Weights of a small audio frame classifier: held-out accuracy 94%, 70.8 epochs.
Rows from block 3, named by matrix and row number. Each number is 128 + 24 x the weight over the matrix's rms, rounded and kept within 0 to 255. All counts start at 0. Numbers have three digits each.
# conv: pointwise conv (model.blocks.3.conv.weight, 384x384x1), inputs 256-383
conv.23:102119128147085126143140111142113184159122096140149139148072137143140137098141099135146130094114142136137140181122100091134125133141059112124133129173179070067093138154111110149098118099134102140141134088150131145117130119130140137141121107108139163116131120141141129104129164101114074193113091135160140144123114106111110119149111139153108137127129099163126126152155130106101104105127
conv.24:162149143158135155163095089078118137141130109101147099119091098144152099129151116126137112089113099134114142101161103110166128087133116147106110138146102149073103146164144098096144179123107153131122103120139121119138064104155133125128034156088118123132089108089089123085088080083093132129151123104084104106116137134105156158137146200148150120053151134136109109107063065099111101102122
conv.25:154140110096127125102160110117139139098131110130155092129141141101136136073060120103151121100145083113135167196124168097099120064140107124100096133164099104153131129135132149145090108074121108117117143131121164172129137106106109081141155124109115132160107155072169136132121131126139143168077142141143094172148137141100162154150137109148122162133117133084123067137125136120109100107156
conv.26:116144106110120102125116134170170166096163125103146134122137105132172197148165135151155095176119117104120122111139117150151129152191140117101137126132146100170126147089110147127153121152153158153106109106131123168162116118131120161134129098137125141124141116168073164134109114108132098080092104138118158128129135147116171112138145130162056086112153126123120149126127133082124138139118
conv.27:158167194149135125110083130149129134148118095118146138069113147110096151116105093123159138097137135089116130114118142123140177160099128158151160138111110139084143117102123097108122117155117136117133134156126169169139161102127135144147148115120096142137120143091116125131145138133116097106128074115127151150140115097126111132143151147143127161140137168131130168120135127107110123113072
conv.28:092144134181100105153142118163141121089109139128116134057143113128156139130149149162157173163132131141101148111122097148162143146085168124131156133126133124123128123137133117114157145126113133149100124158116123145115108106110118130185127130159185126155144162156137143140137102091106128136101104096075200157109162143106091131100125113088159114105108132143115132178123130112138131142140
conv.29:145109109138130111152138103099115084130097079123118132106102131093147086174198148135102110152109131100099138102110149090148142132123166132100094144131143065129129126116164074109120135117113098111156077113141123111131077139184138149111088134151150140124128107150075165111152133130111139128130105109089150112136178095146164118105105117120136121112137147148151108062046158150117119148106
conv.30:116149135116069136103112162139138114127126155111138161139090172100157112125130146091175128115117107136153151107101106126130107108137094170167131131134131159098127120134109119129115144123128121117126097099118156112156105082149127104102136135101118152156153115142112100134142133139149104109161129112133122085135131128102145129161151138158161107144113187083123127081157110138138150155130
conv.31:129153191123112124141145141138130141145119070114111108129110169160110122130121163112144103123112157088129138136117157124123120110085138146124145127115129112113151114106128124165129127147105170133138104093049141128093125138172144115125110158111154127102119126135075143120149124111180149093135115129106123156137146097103116121144114092117073100136078103123141107171166150130104086113126
conv.32:136131169126145140118089138140122136115081115076128138114144127130123137092128127138131135154136108088131146118114124111154108114133149118154086139098109094154107126123172089113091146124134117081136117085143104132094146140120132117157102139127159168119120135138103082187099115114088122150106093110120124130138146100122148133106121143124096164125131093144152102124156120139150171116147
conv.33:112133143130124131132137114104096138090147118081100157128119110114127115118139169098139127127121099097142139106135133141123110174158136126149134086134073146169166119140095146141096146114116087113113083146137140102121179120131112173119135144106125146150126146138083121071122145180157103148125102153105182123013118125135085130111106142111182114150160136147154125170102095176087095155163
conv.34:143165142140100104079089111113121130091148127115070105191167147122149172082093137138135142144126109107108138098110183134123162184166172087178093151152123120151149102108103050105105142115129114112101108097061156147124103120123144137119157124101173132120107124120116160120104105146119147079092148094131121132101146160088132130141118197136121128140154114136135120091099122113107093138103
conv.35:135161124120145145176156126144161152120140177131148114135117124104147154191115130087117075121107130118094087128125127091173119143129180110175123149158092156149116132172114137107136109097156087156183128080105087116147118095106129148070066152127142119143141100118119122102129088148120082087100130160142131159190085108125144128107147173091083144184134101133090101172144125117134114155151
conv.36:141080104126129103140135091121173134162139187124150147145159122127108130112127101125109096125082155132101118160134134118110111132083151102119133110142129141126172159129157105083141132137123139154127124105179120142109118052114145171120107141115108150148124108140149091142101105102116142128114164153118146179149090084118095117132101099131186107112104131144156156101136178136126168136142
conv.37:120178122113135135110105135121105095141142112139172098137125131123087124117133140135111102109124133141127131125128168126121118125145134114108112166124147102141148152121105161125126113141148162126128156126122135097174146131150129139135175141135140109148164119162154110175111128096114158153109150137135187140132119107103103131162127133142124155113141148137154178114145111098134121133121
conv.38:093100145099127112124103135098129110131082141074110176121120107108114104130113134112118173127117104108141130117145138160141104131139096158133126106146130074119061113117107133131114121152153073153133134107109137140150138151147147107131162130161133162097140089132115106149090128171149105175154121120152138132108151124133154198107095148138089134143128103151149138143147152119096156151094
conv.39:145105097101146136146113142152123155147149169101163176132147132134112084102094150165082180118132123152126135162115097162101173131159168109104158127156140178086126103169157102124139142160125127171066165150116135103148133133137145102148101092095117177156133128130127142089138061147133105081164142125130152106144161141096163149084138104145106141128153085132093101161125110123106117140109
conv.40:122123132114082118128139145160097136090115114130120115160140164106155144100159120185111090155146140143114103151140129129142067123096153127117143141099113165125120164107122132132128141123035155139105148140111092166123113133164127114111135146133150105095125154095142125113119112116126140141131149187162118142088153162117121084149112165114111154116124114113132117107136115159072107112117
conv.41:137133111121128130153147128128146097123158103136134092136106143110139171083153123087143126104144160122107121153077103154163129132147137139141135137139109091129114128100132110156179146091118137133181168152091147085140119095141138059177121113119129112063152088081170177165131084109167127131087146156070123128056115081109119099139159144151103124103132100168122104156131162125114151144140
conv.42:140141155103121136056088129123106098102125148086106134101089086131086120137128162153103143112106141128109160136075119097078116113111184152135149149111113127150131146211073139108160132131120125103140125111125122093122122136158150132163096154097089120108087127097138131126115141141099115131125133144144110142164169137164119150128165140126134113090129175141081078084084101145159135098107
conv.43:132125084142116143123135081090140121121078116154090075090147115103155144083137126121159114107117160137147125176114139085128136114125091124121111094104113116115171133108107126104110146150100084130160135166160109147145112152120135117170139149092112139090105132137175128119115123082112140141102098158121173132131129137074120134115150116098139134131115114121151117070164091153089122137143
conv.44:134159134108094139110116113105121144105117137170130093145101106150125115136111105158126118162152102183096153127133148116132138113117148164119149129178090126146131125100103112164156146150151124095109107132112126112127089129156068064148059135111144139087068107147115103147135110112114104133163132188079178076136134142114125110164122101128075107094115163132144104119135120121138172102144
conv.45:131138131133111110199128110114128105115147144155110099110104168126109108093123105120084120094132106096130152094133080138099116122142099089091113092102154141120133132117154135102146110092138093143116106135157139113149141141111119114129150109142108118161151104128124130118143158134085136114109120165136127161081101137162130141087138146141111121155105116099116109150135151113122116182143
conv.46:141142102127148112129106110124123123124145109108096116160154118132148179126118108127132126085127123131178144162128139130159147146101089103141124163121117153115122137159101136097141105139129193161122155101157066096123129129112142084132125131128131113132134111118136196116092145128137161168117145161137172152104137104141106136121117143165152142131145108105116116105107110128084113103147
conv.47:147129133112121147113076118118140127122141146144117102109142172157129152108127105131109134127076164139145146127127106139100151128133140095100114100137120112120101158132119135090092113130157080182135153083097134152100100121084100100131134090127109130137127132153120116119145127100132138108189112155106138111146109121112135134122142138155148115095119116088139137144161152117125139131111
conv.48:102131105090090151126117135117164175135068152152180132131145144152101109125116153128138118125094110100110125153156086116099120071113112111143139117104152140120141099122107122122124098132120140170094122089150075182099146177112131149097133127133096119122120130144125073114139133130126128110154112155160111159119105160058160104104131163158141098145154162132094171144100111123138153125078
conv.49:132157102140144124136117132122115085104117099118117128133130153158142122153131153123092105121121150124155138160090104131127115098138113108102141152136070092148148126068107128088143113130112138141099158161094103128148153098126132108101110133150126160136141126118106020125111165134134153102116111157065131142133124107164124141111133127120175117076120184132116137133163113146161132107125
conv.50:119172129105124158130076072156102124146113126143103117099080129127140126088130138129097143124132162099131103141144117160120101136144076099139107109149114172111106122106096136128125143182163119098140099086152113145140108139125122131129140141108136129117124080170101135110167130148121143155129135133126148144149136136160116099149153143142121173111156110104121074142109099104137101072112
conv.51:091109136093157144095155141148130160107142095128149143138116115080133127149102170116080146140135165136137090115138128121121130140115092115136100142146097161135139126103147122117095101106105147115130120136162136144111110142139118075158140110104105084139166115103142104117139144123141142130096118141150103093103142086095116120064166117115125181120137080139162145107111132155099120114149
conv.52:095146132102139118140141127126140136116137087123119126161128111164111116151147142140091089101117114157135065082097149091171109117107136137091143128098116139098135115180138151153161157144126138062138131113141149136114137109176117112086082115125135139113145129137128117119122132119078118122051130120147119130061130153122107111098162152126123099152174122098144157149132126136090154136118
conv.53:127158163144145154122155134156107107147076170116151128097091092119108154111149146119129130088164120128130146126091124090160128106148100097144153162134136116124099164164136124135117170136111138150138139143116107110102136129097128147133123141148151154117094151149122126141156155128138139158160112117105132152092145134115170083149134097107113083166118120100108115120154132101108072128153
conv.54:107143141110123103133148132129116124119166126147146176117125102131120126129129133116147102138111086134125120096114106113107131079131087068113076168145130107140126126069139111121126141156131125122137091073092166115143100158118114101122138119114118150126155141095123123148154137136142099143117111140172126147128173076108111142114161156148134141161142168120101139126136133078144150133091
conv.55:150129136084111155126132110151108138146135135119117124113109146151134100130109158135083118129104127116129135145131129149114100149106088146103145168105135091143125129142061100164136131126125139107046087119151140144136128118136111099103082146109135122134209151102124172106124163103121143135119103174146111151147126119120104094127107026116149150140158151163126122145092117120092085158162
conv.56:140152113113132145140154149093161142121090161134125108083126143093116131114139119113122158140094142150187105159149098157123147132142131100115132100112095107077098137137142090138115121126126124116102155116146141131160149216131125143122123173186073168087116133173110134160127162165151110126145096110088115120127111118138099136136153129156110157139147109106126067175136103095160147148147
conv.57:149116134128140123183119154168162160106100111126095157178150106110102106128067126147156135101104119137090155106098100128156177155163121112115163146111113096114162154095100132114159148147076152123117106114120127145147056130137107104131089114144124095142095151121092115110116131103110128083130182109108122095126114144121173104105129071088113104118100080143118115113137114150146116121165
conv.58:109145129083137166128133114175128102114125143129135108084149117100156117145109149143080126138112157134139139150183189116094131119104145134146128138126103105079165152152143109134165115115166143130132139112114151104136137127152109123080127100123130111141091124144157099150111133154122128138107147132105079123146085142096109124122166124123102129135153140106085123161129107116126157132123
conv.59:132139110119114122104132130125085122136120149128056136144156153136136124093132131146130103145104091097149106121101063107117079150080187122137136120212087123125139131111132110153133108073114114125109111115141139131129120117114133143066119125114149135090087168097152179134144129088088104169092143087111102164103106148125052131126127097121093112145121151158153136180093081159132100131130
conv.60:113133103113129166143138115150125115110144135107136140160120160114138119124147155147094138154147143107123155100136178094090142098092129132136114080146143163094147146113150121149143173102108102176147127147084123174069164126147086112119119141139131133158161115114151144138103094125164111135100148140157140162121146120178144109105109133092148096152138115124123146108146104094130161090094
conv.61:089104113140118172141139122107136101121159147134059137161130116115155130134143097172116142132148136126142143105116099133126130088175117121137141139144137145162102124140133156151113080152102109090135102112117091114152138149088139160128154154141123157153126103153086113104093107154112142126162085121095097111170117176134095155142104139113105091125141151144127143153089111113102131123124
conv.62:142118133130101109106118109081125133143138128123132141093126074140146118140148138141132142188162110112146149150102080120117158127118092093120135118141137133124111116131132127129142163155109144131121137125111170138114174161112117132109132095152128125131143099119110129161156146098118090129148109163152139142151152125136128172130150092177110106130133143119128104109123103083146132141092
conv.63:114131135138102114117134107118093145135140102150130106172131091137152112106137140137081153093160071060154126171135137138148110138104128121125117128159129135123096111077140152105079136145124103138110140087128106116151089102152088093082123170127124131122124117139156142183097101133097140101131140103137136087149161130137157100157130101145066177149099139115123136123108079123126149133136
conv.64:100139063106100090135108070164133160117106173116153126138083145146084160118138127166163157097130139136116157143129036142097113176176111159082118143118141149140138142101033147088117142131094118128151129119116100141117113148124066131128139077140131142125091092091105140107103139129125102122151084182120140133150111162128144149088121128097115133146113078129174164146159113134139125099146
conv.65:097141141125124144133087131132145123138101102113135154099100121128135154135160118125084084141151139153124112117109109149132149150142131182114102126149096124123143140148143152120158112106171150103143131138130147158105066116076145087085106133108117169143098104164122097115150163134144144169126108102139088114166152105109100093126180154128151062143135074125104135106162119098112129131161
conv.66:096152117182145185145133100139129125101123174122098143116135126110138139117140171151138140142123176162147167136151097154102144149171067144141121143162175155121200124129166122128134113162140085133093173105177169136134125112123120142111108125139142101139101126143099127084105099119088154127128117136133113141137114177068109118106143084099119169099115116158151126120110147124151123100109
conv.67:113160126174124130160121152142136105147072124125122112085114128125057167073148128147122112119157094124112114161155115158082147120137132199112141128127117130169090094147152101122130119074119141096115119150145110108099135125114131155151142121137120135142157140148143108119076106119156158141129138161115086127109111107104159131137150144115110109121129140133101133117132147122085159136158
conv.68:109119181138132112132127137137153135068107128137137124092153154125143148136134119119134134121122137156109132143167145143097083126124166105139142158126094117164135141121142152151120142142075131148113132150105140122128123082112084110163129139095162141143136125156110125116139133153123126097116142137163153145171119070117154088077153109112139126155097095130133109131147114135105147107145
conv.69:120112103113114149126117125118120106119116116125119112135147130115133115109141152127148153149090172114088102115130114143148136121080140135140129092099139137130161091108135158173123153123150166078098184120118124105091153146155129087091084140123117107173105117150114154122130140120147081126138099098125126152161110134098060125108104120151131107158121102151144103122113109158166111105120
conv.70:125162149116144140131110132139115143130105153094126099128128087115162101125167129121136114126108137125077090100092148120147144102123120104123113138135136084150162128131132124142088117149134129093091099151068110190118095155088122141140125128160077071110097149149135101101158149142128121140124119133153152144130117119097085137122127151121116152136165125087092121137144151114095139109120
conv.71:106116133107114135129151137077143128128147090133134131104078118105179129144155121176139118116125113118067125131123112155120118118112176105142117087099125152114102123101140136112127155099094113091126113073141147136104138135102097084103103093143106104142140144114132133132184111107099151123126120113143125150161150144121094114079126109146112093154114153135124149151137104139154089109139
conv.72:144059154127108098147117098096145117116147132125107148142102118134136148154133095119111089120158140092146139155141084106148112127100122128118138134101108185159118185113137141101107116135105143135157128139110124096164111107126128119119121124103123160101090141141139098114105131147187162144095124157122125148087084147111163109085106154123142135100123106078163151112107134111126076165145
conv.73:145099144128155107139139093177140138157164146102092091111163122080133120120091103122089163136130137136085104103163182136125154158132123147163142110103137104121115121193120182147115139111125165163130161091127144077160113102136124106107153091107120153119113108120144171137161111100158165110126124093129087144101067133105142126134098093114130127165160146113163148110156140115116147151165
conv.74:117115113155092134118120094121139098152140064099107113131108122120142128123161167134125146161158142128104151144141149146131146130174159104064144134112123132083083110106113124143135179130132156114135114144125156120108073149119132146158161120086135110108147145143131067155104131135121154144126098141135114141147106138145114177094158109128144129137167108131111130098169098097146123119123
conv.75:126117095115103140094097121115126120138148149123128107066144128160152152099139179122086168048154139157104157138156163100102128114134083130111117117151107127114110160133139135159113164115130126131113117138102139122092135129115137103070109139114139109108090122176119177117121145093117158138102142128151144153076140130126134138161146057127162101141125166138157145140098097104105135104111
conv.76:153124155125166126125160137098110161148121137143155148104150126121141118109135157157095115123098146163137123169105140108162119112132157116062153125151113132110148084127163129113152134133120111153143102154112119144142124112150091115070071138147104121100103100113132136127139122112153159154130117107142051122181120124129147149109116127077136116162095130120119109153123103057136106140105
conv.77:119156149180112142149147133134101095148091108145108181127089100117143109111096156138134100136113088110142121120084146122076155129130100132093173169129173129141113105106108107156161151159104109132104157162145139128128114134144128121113148126151129192136132158131136127123114147131071136107129130098109082101159147112132103126134102177086081099146191123126132127152105124174105126121155
conv.78:159148188098113136090123081125104134108116108095147113144131154097109142141123182135108142101149182162110171135152102131151097124087132170111112129095136096158113145117128143129121095133125122125103174145115117142083132116174110123119131109148136135124117157102175178106120134161133104114101148102131131126132132153115100140124133108146140102100139161113132150114095069139099137129153
conv.79:136152177120116088132144110137059091161149100077147163149128138135126159164121107145091102121104120141110138100122140098133153157117121138108165088090129160121182127114130157121095150117122115153136131123143107124122098172130135172113118095111107143136101149120129156124116121138126163129134133155133147134133115130106116089119110117148154094168125117175105141108118122102134143101138
conv.80:048124150120146160131117126121088170131091147114138132158138121134124159139145108111161111124132137131126111153123143158095146152125125166130101127145138110125107112127123147140126102120147096143101114125126122105095138148139122108086103135159156127102135099141100165135133117161100104102103125133148191101092147082125100102128076120143108109143167139140140123125156097107091133122087
conv.81:150106052122131125146137147113111102127110123148129091151146132097160126108143129100138114094136154135129123138130120101113113081147127116138086126163123121134136112134153120126118110094150102113122111097115137124126095091101092172123026156116134111107173141047119136140147107101101116115120174139140109112114151126117140120147129101116129141057107143151098102153089153123097136116156
conv.82:121146160153121117119111118121061124119115148130113202141111164157103151145117129092138121096119130142119106100100059152126084155074105131142111142091081148172150148129136122113085150116120118100167151170141176130139096124132128123132141133117136122137153131090100106169133112158107141107113105139136121121169135141085124135142118144110155147153139124164135080125132104188104093103125
conv.83:064147150135166107077142106145123122098147092123111151090123132103102136099131135124163115119125105128121092139095120151103134127153134113130126167122157148165096141096135114177164091104145143139092111117088068121132108074132126161133123166138143068105152110090101082153123103152112106109136120169179137155102126135131102098070093110138137111140139116144087100075125135133155090121143
conv.84:134138128117113113109127106142125126106097126152113091147141116144133107147119112113147116158119142128100163146117127151117127158130179110115122127099074148118094121139107150155174128117115105076109125127100122125150165103115136147148102084149092157129181110100107103164110115178159156127158132091144126099129136107135114137073100102099095154121149107143110123140136052130090099134112
conv.85:129102151091177136134099148117149092139147096121148066123080126133167127154132143146120123137138147125153137104138135125141107077153108131110098141156076142155074115126130144116141138111081086125133166103099142071120141078140096100123133121098132112134074100078139124102106119101143133144147135169125122149152143130171113126134145131108105126104113141153110119113157132143116147102102
conv.86:107117113110087141115103066136131149150132159145106161085150155150063095120115087129121065124155159142116177151083075120102119139155134104135141147097123123139139134135110151159161127117164121110143111119151164113097122112139158119118114157148139119122140133103121080145084125117130079124110103110120080170097129116127107133116123166117160159131147154174111133105143122132136100146144
conv.87:062161104178102135144122111087119132139121112141125159124117141149061127177132136106108121128136113153068119129103140099143113133143125110130133111152142104144120155089154166102108129131134118085123159135145112090074130120123151137056119119157126113127140103134108154137148101117150155104091128085109111149086107094136124118117159129131110104140162116119140163097127122114162107135113
conv.88:102110119097120086094133156101132140161120129137147111141102146136112170130138134125131122123132125114109121142102101128122118156107130143139131117121132125134125101105139120122126162111130131116115093135123118145131133129126124113113120126129131118149110142099142143114120161094086171100117107132105097095146140144105128120095161090114121143197153122105079084158116100142120077098130
conv.89:085123140106121108118173102077126104140115133076100099142080088117126156151099135126124151153120141106145153119158141121127096097089133132106094121124086142106101098130157131135134151099138141115101151158124151127154068103138118169117131118091109119066165101092171112143145096146102124164149112126101141131095129086148136113091112105126135135144123114112118079066100128113130144136111
conv.90:177103140141117101135176130093117130117140098062097145130148098112136120120087135107122148151124113120103129115148115142118111125168139150097126082100143143157085140116139142133130117099118141122175077107127148133147108134161104156132143097148126115106117122104121111127159090110142103153150107171153122156083148162123105123082154155092165106150118119134113096142114115123123138130097
conv.91:133114128189136098142110153172130134112115140126109191090164161171142131155145113129110119118122144127154105122134109129116125122135109161157137137115156142112119141141105104146156136150138117134106152152139117149138154139169103117146146127123156123113122139126139127134141135123110096103130126151121175134123127146128134123175119116103101129123142129124148137119132140143129138099162
conv.92:103126122144148185136152118146094128142110148115166120078132153137112174151139115148147131142108135120122047086071122138125135119155118106132148104098165158135086128090118152145143131141137162116074118076103118169119149151085122108151136158125105134061109113120128112150105127117150153105101158126119122130140128118154121146135120115100136151136135129127162100146123143139142098135085
conv.93:097135138082125153114083113120170101117135102161138115119104134123154150092108121112117106129104144153153082125102117140139168113145116115128151118085117156135115108128072139162128134074080110090116108127116136103123157113130102107113130133126133128126126077083152122153153133155129145131135115171151141165139143099117142094113175156128110158138096094141120161099129115110151124150145
conv.94:155118121163155155080126160128101139121135075145128127116106147110169083112150125148073140136128102148102159072130139077111117128123138108135119111120145088140097135115146114116142179123100097142137109151132146116140147091114105135141116119070122102113149104155098111183132111123124117162100109122143174112145158162147133148125142115162132122094117074130156105108105120146129123147144
conv.95:103105102139111129119128070141073103102104124153094078099109142103135088086116143147109135122095154093136135113099113125109148092126135144134164146143126134131130085100090109167089155116111140138108117096120057108115082119127142124120131122145114094111106137128146114146144158083087178143085089113103118127097134150127143099147133125108122129114139117119087106129146085183146173137169
conv.96:157104143143127159118135150127145094146063153155157137087053117160122117179157130144117114118141153111134143199110117125165133152128143155108153115100161056144142102128118131143131148145129092122105108107111178106136136168109089193144154125108138147130125160127114124135118121132109134145104073134135135118119118140139120106077117067109099105086167099142112124114130146123143159136157
conv.97:096125091087113152099100116087145178086141151084146133151163155074109141136127148130183098089099123129158110174124129114065143122135105130138131140133075131131120155091122118140152166106117102111079103127137134103131128118110083118132126147171150158140131145091139116124129136123100133172124103159097093123131112137132115112142124135115089146152132146145140107121133148128128097071171
conv.98:146105143149111109148161126115104157151100142138153160143084085140130138140152138127145165157095105153125084164096109145121131111097086108163117109160095103133103108120089100169148128101111106132100148121122114144143169126057144108152137146114130118150146139145130122116103073113141135125083159137118129147133101126126116129145199084150103141099091114155148110172134086124123127110131
conv.99:134113110092130158137167126114103119120093144160135111134147144164124157120155141151117133152097093120119117152131117071149123118130126106138114123114126162120152172166108080133138118146108167136114121105141156177129130125127113133166133146128127125145112125161133107125120136126146080150160148074100145132093113143119120120150100149117096149124111123123107093128136114106098083120120
conv.100:117168121148094163189163111124134133142107143080143073113152175146141127097068132124090110149154147129097120101142092135136085132125127166121089150137117157133141136111091112130121119080090130127130121077172093159124121129134142107135110122150144137112137114132116118119104126090113157136123077145143185117141137143133163155129128145152136111136110130116124131122142104162119131097174
conv.101:114152173100106110142162081178087116125108079136134101117097085073133111110125136096138131085131132154151127122118104087143156144118145093125141141116123122106090131130107157139116167120092113122137150138135149101144102103156115141103081144074172166107091118134108111152114126102106091141112163119186144153160111125154123099084098123058126113089158130137080102109101137117125108133114
conv.102:174139165103066138161161117088116118131075120144159128146148130135149165118140113105105123122104092153132084120170128129158123083123137171085117100095118117131154108086074124157129088118135120083135131127125171101141137160098147085106141135140120135138126099158145120143146122077114137137081154166112145130106159134123133118129097130126141124145168127155134135104118126120103151123089
conv.103:133132112115133153113112109117137124136153117107081091105119112110171134160114110154092093075147121138159123096130155121100132105102129146112097152180149103132122147110137128126106118155066118145131103098147115140110085119172145165101068117150129156103123113138117133101132134134190095141142109102132097071128117125133135135139125134159146144129140112151173111150159152093151104107138
conv.104:083126116104111094133159125098105125167089155126158124145092137117121116144108157087145096130110131137166104156112124128128081164095163113136132108136181087111092146153115164080122119126135075167106123108161133076113117093138140107136112112129132086099081100126143161097120105129145142150136140142122128120118127118109079146141087125143179162101074133128120135090144127148174122131108
conv.105:076074122152136130116056108154145140140145126094130128143118136155121153140091164123139114100124120120157102118131124173148146113145173092109126123121069101118133118083136153154138131103097134138131138127113146164082097138142104138115106125153095136147130134154151121150132103132152151063120149093089121123093124127163129141124160140139125110151111122114127144121146134130079157067121
conv.106:123137130111069174088072111142139121130151116136109081124121146144122136157155140070166120140101118101121090102098076098091114127140108122124124099127187139167116101116124142143084090166112122165136123165133113174142129145133130111135135068132154120150107087157113125155151135148097120141131112144095085091133143131127109122165155098161088151128137156079125150140137100153113152134106
conv.107:126097123082147097132125152142113101130122111121165155149122159154163143136167117166174171127159111117098154068101131088160109131135117129144139114083122108119187114100136135099127119173130134113138125119089159137114130104110152100141145114117176136123118101108122126094127133168158153092136126098114113157089127099132189094116143116129160145103151100110137106101071112124108140144141
conv.108:151136143151140063131117156114154141157126132102115109153125165141093112137132120114094092146103110144116142107128154115113150102133140119119139116119127136120105156157105145138170093151126078138157104140108140130144154131162118148121117112126151162166145107105138136168160134093175154070106162162154172142151146141128110138132140109078110131127141134111083109101143111132130101163124
conv.109:137127101135121111152133094169123146154075150131102119127146140137150120142122116125124114130091176127147143128165118107137101140152080113135179159123125137134077098160122117117122152167113117102127136108163148151134098161133125130087108129135099163116082132123116059079075163153116163085070125131144097110140148099121182129148123137138170130151130141138115130118123095102106136113093
conv.110:113135137112141145119076091160123134152103152096132155094113105106134113152177151165099124156169153133087127110106147117128077140150149112138116131148123102116120093146117127095108130123145165119145138122117148127143109114117147121109153071125122149111134162153162163155119124121141068105127143077143157110153113087154100156132142107131133099135135135170128172129148131123137127126119
conv.111:104161105107113096093109100155136133104142114106138128144086121153097100135134136137140130111144112110112127130097154109117139110144133112138148132122107119175149143088092152134062144079109117121142110104109098114121126110145145091125107064129159122213152150124108120149140152097147139137125114127130110122121140114107121112114151113182110150122078116123132105169131060162130110115157
conv.112:140148154081132137164143130123111123148119134147098105153113154120164135110141122116123155126146127163148112123080120125113095155103150084110121126095120140149128152107143131086131108112066168098136152145102101143138127099130120105110109114106123114136155130137141142135139143110097144107103121075130130096096119117124114159150118120153149156084136111155102171140127143135087147130112
conv.113:135159124134114147128139146164099117137145171116146123153121143095145121099098167118129118135111177114183128150158130080135082141161144119132140166138131149144104122125114150104102058114129115136126081135143140118125122114115148149125146114134118134127156098147104068095084157113133110129118116092140156127131195162106093129126126138137146132124095087123166116103130107153139114135135
conv.114:124135111121152125143123144102124097099070128134122100113137099119099156095097113141087152147102108137110117147130166137183132143066118129126093135173118125107066111100113140109129135107092124103151099155127136129131125127138097126141129129148129124167146110152164122116110126186129149110134163113149149109139111147133142164061071127109085165137091158105103104136085142145144160097165
conv.115:135117146089099146141144157114123123125125158114149144130175124141133133111133164110133156157129134091142129172148139138091103183165169154125142146106150147113137118121095159165111145104144098117154138082122149094137147147143139135117152126130120142113152103133092097074117123090173098101142122095118154134128182079108096161121189159145131100148144130135154097139108121144128133182136
conv.116:155114109120100141139161101125145121159098136149120127118132105156112146157145123151141090134113126095137156123091153152112151124142122079178141109144136099126136127148110122082114103098144129121125122078137121093132152111124105112084156115103130125138109149125170160120145136183138091124129090100112138138141146173132107097118130136130103095143124108109140092177126086123142135148131
conv.117:130130157125106138098106168133105140114130143088125095130158122088133097091144162123132059082084089148139110111141108133138113149086140090107113164149164125157113118167145119147134129099122107123106098141104143103175132098131116142111143118119116129095135096143112092145110130138116099106155125168148126145113121100125127122142094129157119143091160121114144100137110130096123111139097
conv.118:132140136101124157077156114139121121128125120098164129061122135124130088117122120120126090136140166138111144118131113145123126127134114149134136157128123131125138166130143134116121123114103131142155164141128108099105164174094110131137149138112106130113144097162128131148176094090162126113146088114121139116074102123134102108135151155099125165128171118131130107123119103116114150125137
conv.119:131110104120129157148108074192128118117094152131127123121164131113143106114141159116137109124120084123131071165128087159136109114123149149086111102161106146137105154087084119101109153138154136125189129104175126082083117124125111157145127138141143149135124111109122092139131163153087105119116089124095153129112152142183134142137175133135141131079096121142131071112091142100099095128119
conv.120:128167158133135141098145152119121145171130156105119120133142132143091150139160120131117151115118088116177085149128116124155103143178164153125096110154138143134112145138132145143109125111146141121087132122116132098121109138141118125104116097151112123135124165155134137108117129115092109114103114103139098112152126113179140091133115116157151147141143137113136142131151165130128133167164
conv.121:123139141100097119143100105149128121114110153104178149112154124131160191142125151113151131114115115144133114125131108140132116131084149092123142077129133163138136138123131104139107082070119118103132142109126120072147136108109178114119157103148137103109182095128128059149132120121125127187126126119129114132152105161132134172106133132172120081128127136123155126126136115118102122113138
conv.122:121131120080088120174184139112095161130131135116136134146111142128095128182125142134136133137097128094094106107133096122109146108167122167128141132138098126127137150147133156178169105141154092153111188135128139144127092102093117110051097132168139102133092134130132175167113107094127126105084155095139095094133158159118114139147146143135134081175117104104108112087143132124134153136121
conv.123:110158070121143132131142120131109091111083132147106134172150170160122119148101132187113176101077125111088107076134129124123121163126146127117142135126145129143141111099123131137147112129115128125090130131149145166113101088140119107159140099123141105159092085160112119137160113185153110135166111157141079097086159172138120134156144118109151124164087157103118147097109148186134085096107
conv.124:103106123136070162100127092139129124074114096115099113145124106106097129144088116158113139127121095166110112163104122148121119099130115167149117133103145101138110149108128134144106113083136123137149162123158126132127141156131131167133093147135162147130135126100114168132133137128146171143125101179137110107155114143095156151116148131143130155098129137101131133090137154152166049100088
conv.125:079129118134115157131087095091121113108104118140153127132136152129088163113138103135131083166111101115134082158107097104125151121100110130106123141087133133106159107083119133126143175133074124145108141122129100149071115149125113093134095160138084125151140160180108129085133100156169082133110169090130097153097113171102132148129151155118094134136137144154099137117105115174118144120131
conv.126:127155131108123114138106139123101153122131088124085103060155126104145120116135128080114137095122132105165140094111110136184127125121110134127179117095115156118125131136098114132119126117137138098140147097098155083114096078151127173151162104121170153125140070120103153162135103145146110148158133161134177121119150137083139082149112121126141122114153140110144116139106151149160164165113
conv.127:132172092094105111128150108155132159123145149110116092143116178102118123183132151139094122139094128194116134083127120114123132114152113124141150115103102103134131128074110108132154180134151147114111132112154160138085150147149140159156163132141150142124158105145119149135064138115138159103114151168118125144143167123159126111131141161088169114115152132116116133171116103134143117141111
conv.128:106136163130095157122132087149122073139142122121124118101134134111117127106050091080121159083125135086153138100121104152115114119141133131122151106091051113186107115112144136126149130152130104089153154119109114096122166122139119101155120116136092167105120138140135093131164128139122154116151154151163133132186132130138121111109126095141121130126103144138097134144147098153122116160089